A small sound classifier, trained from scratch.
Model: log mel input, norm batchnorm, widths [320].
Training: soap at rate 0.0018, 9200 steps, batches of 64, held-out accuracy 94%.
Data: trained on synthesised sound scenes: up to three everyday sounds over a background, 26041 training examples, 22.6 epochs.
Rows from block 9 of a small sound classifier, named by matrix and row number. Each number is 128 + 32 x the weight over its row's rms, rounded and kept within 0 to 255. All counts start at 0. Numbers have three digits each. After the name is the row's rms in percent of the matrix's.
Before each channel's rows are labels from the 100 clips, of 14976, where the channel reaches its highest value: "lies over" is the class under the peak; "responds to" is what is common among them. Only what is clearly more common there than usual is listed. The data: synthesised sound scenes: up to three everyday sounds over a background.
# c30: last pointwise conv (model.blocks.9.c3.0.weight, 320x320x1), inputs 240-319

lies over: door slam
responds to: number of sounds: 3; door slam
c30.258 083:116099108149103093115146108122179093157190134119113182135127142134151133139139112110068189132159202119179099145158148156134153100167129118156254171109175106149108163137100181187136148192146119130121175107109120153151165206196121127154061162

lies over: door slam
responds to: number of sounds: 3; door slam
c30.12 078:125155136125148069151148073099111125123104161118174126187107150142133133087123127092096142154163156068131194161121101127096187104132127124093105103199127147161152101132123173162166108094145050110096161157114158091209206245148119111138139127

lies over: door slam
responds to: door slam; number of sounds: 3; first sound: door slam
c30.48 108:073173118124072083144133121150109106102128148105094152022145154141152141132135120158125146141155170081047089228150094073130134127018102106061071112123123184145133146141129086140121192164103072074148086158135080165088117164151108136122109146

lies over: speech
responds to: speech; chatter; stream
c30.86 114:160155108137194098152097139109190168124119157162136123132130118128108117172089163122166122161157117170102120121152028122119115146142169186157083079082150132092119068070103081089137000177167141103119129204116000111144123131147111118138135123

lies over: speech
responds to: speech; first sound: speech; chatter
c30.13 095:075133117157068062140060113146191107155172139172030134118053076111087135085137109140090105156145165100130037148172088088102110076122190195169145147174116143115115141095108157104139223123133113099119127227143174162140096116092096159077141153

lies over: door slam
responds to: number of sounds: 3; door slam; first sound: door slam
c30.7 091:055108110121124132120170134133100009101118127118179157146161110074118175145167185135125142142146105115106134097146103122142133171106156107139141089118175115125129130141136182082120147142150033105123161119134110061208178132115146118078082076

lies over: door slam
responds to: door slam; first sound: door slam
c30.97 099:101138178102124109112118130131094137162160103153143140093193105097137116160131116138107141168120109105077092152181123166120172169133102187064176129127114209128104109161103095164115158139146128050061159094092145088152221166121113159103080161

lies over: door slam
responds to: door slam
c30.244 105:106132098106095160134112095144145131152160181119147113119180115134136152043077106124122156082141086179082151140114184139126156130114120115121192150093138146090133084150114092134115165095160090046124083151119118112147166129109122091096077147

lies over: door slam
responds to: number of sounds: 3; door slam; first sound: door slam
c30.218 100:123120152183144194125137097182166067119148112086085125174119141176094134066100197140089148152090163121117139143154142133167126076091145147161114112154095157121122157152099134124176164096135088190113116119156152131120143174127103169105107048

lies over: door slam
responds to: number of sounds: 3; door slam
c30.64 103:105109210189150159167121172150098108068172143119173137137109151116142102122125170082095125098158141090126124133156141114138126144146146091102135160110157094155148158158136102157145136139065180123108168100118120118172112171160129139188095099

lies over: speech
responds to: speech; first sound: speech; chatter
c30.114 105:103128151118156172104116112099116149193159125136091125097136119097105101158073103164142144144141157072061144141171107139133107098102181125115167161122105165123141086080078102111105044148145105121113137181193101087147122131095112087096124176

lies over: door slam
responds to: number of sounds: 3; door slam; first sound: door slam
c30.209 085:096122165143121099091137120119108095098038109134151119089158165143122097107174164117120187121122145124166154176100125173114102163087154102095097083133082155183139099141093133139083128145138102109165169125122117099134147200148138104171138060

lies over: speech
responds to: speech; first sound: speech
c30.261 109:077037119140139134116163178122105115178154131171135140145090123134095153155174123183106126158124116132137102142120023147079085136115102142093139135165124114115116103105121122121164171105169098125159122216115139092184059058115100162090113133

lies over: speech
responds to: speech; first sound: speech
c30.98 113:119113110095169114161142111113090127156133145141218166126133111133112153134114095109126115185134096118118056155106127135109125137115202198125097123151109208111093105089089123139160048148150093099176128176168124113116159096108116061081125150

lies over: speech
responds to: chatter; speech; stream
c30.203 093:177140087148130094115096144143236091163163152111128129134113118138119116144184139128176097163110157136113113147096136084106098091150202206108116136126085115141163074102132133078131058146125095141153154139182052135120135142175154096099177112

lies over: speech
responds to: chatter; speech
c30.215 112:183090094165155156179132161146089100112135182126172104115162122114096149181123118100133092149146111145161100113113086155079096115126167204120173113110177148144072192141121149103197219103235158038144150122103103145221141076120142114087098096

lies over: door slam
responds to: number of sounds: 3; door slam
c30.42 101:103153103118097108062112133125129187105120091115131141152185160195137165111147165160097200135130135154078109084182184092144143107120153125094178118112202150109087132161121180159093106137170121130162156109073102162154125132108182107108110121

lies over: speech
responds to: speech; first sound: speech
c30.128 114:123160123112215076166113136160203127130094142152041137167091180133125124123084107121056120125088154146119128149114129141111099079147075157148073116115136087100138153142107135127105142152129152087096108076151109113123075124124154084170143192

lies over: door slam
responds to: number of sounds: 3; door slam
c30.158 086:141091193103118117173133087103105123107163127105060113204153134107123127122071224117072158118151123101113078114149153124097187129149180165115101148073146134120145114151107190150132111137102121126093041148128117068097167075138163132057094080

lies over: speech
responds to: speech; first sound: speech
c30.252 113:096103108164136144138110137126116104149168100123053139080036121151148113143122119128131109208145152112130183152116098149123088097104128178129119089126137152075084086134129123109107110126162112107132127135106140164128092172122091075096173193

lies over: door slam
responds to: number of sounds: 3; door slam
c30.210 107:066136141156120138096103125146144143116123204164133132091143191161152164130109122150084175150143113171109119185211208151157170203157121146147111129128076150146158148135148134132074110111073102173124134092130095133093149128161156083148076057

lies over: door slam
responds to: number of sounds: 3; door slam; first sound: door slam
c30.219 117:122108135120103143097141111119124104165117151160133118185115159116119105113127182137136209134192197109070079150214101119110169132161151155086186119088084235084098123170132143179148135148155069132104153132101102116150174160180108105080106157

lies over: door slam
responds to: number of sounds: 3; door slam
c30.49 107:131166121096121106151108137217113135182085118108142137080171135133111084100147153159108157125146129079153128121144101119168181111138104096083171166158187157109141146141132121135113077150106142127152122152102096106161186175097153190194089116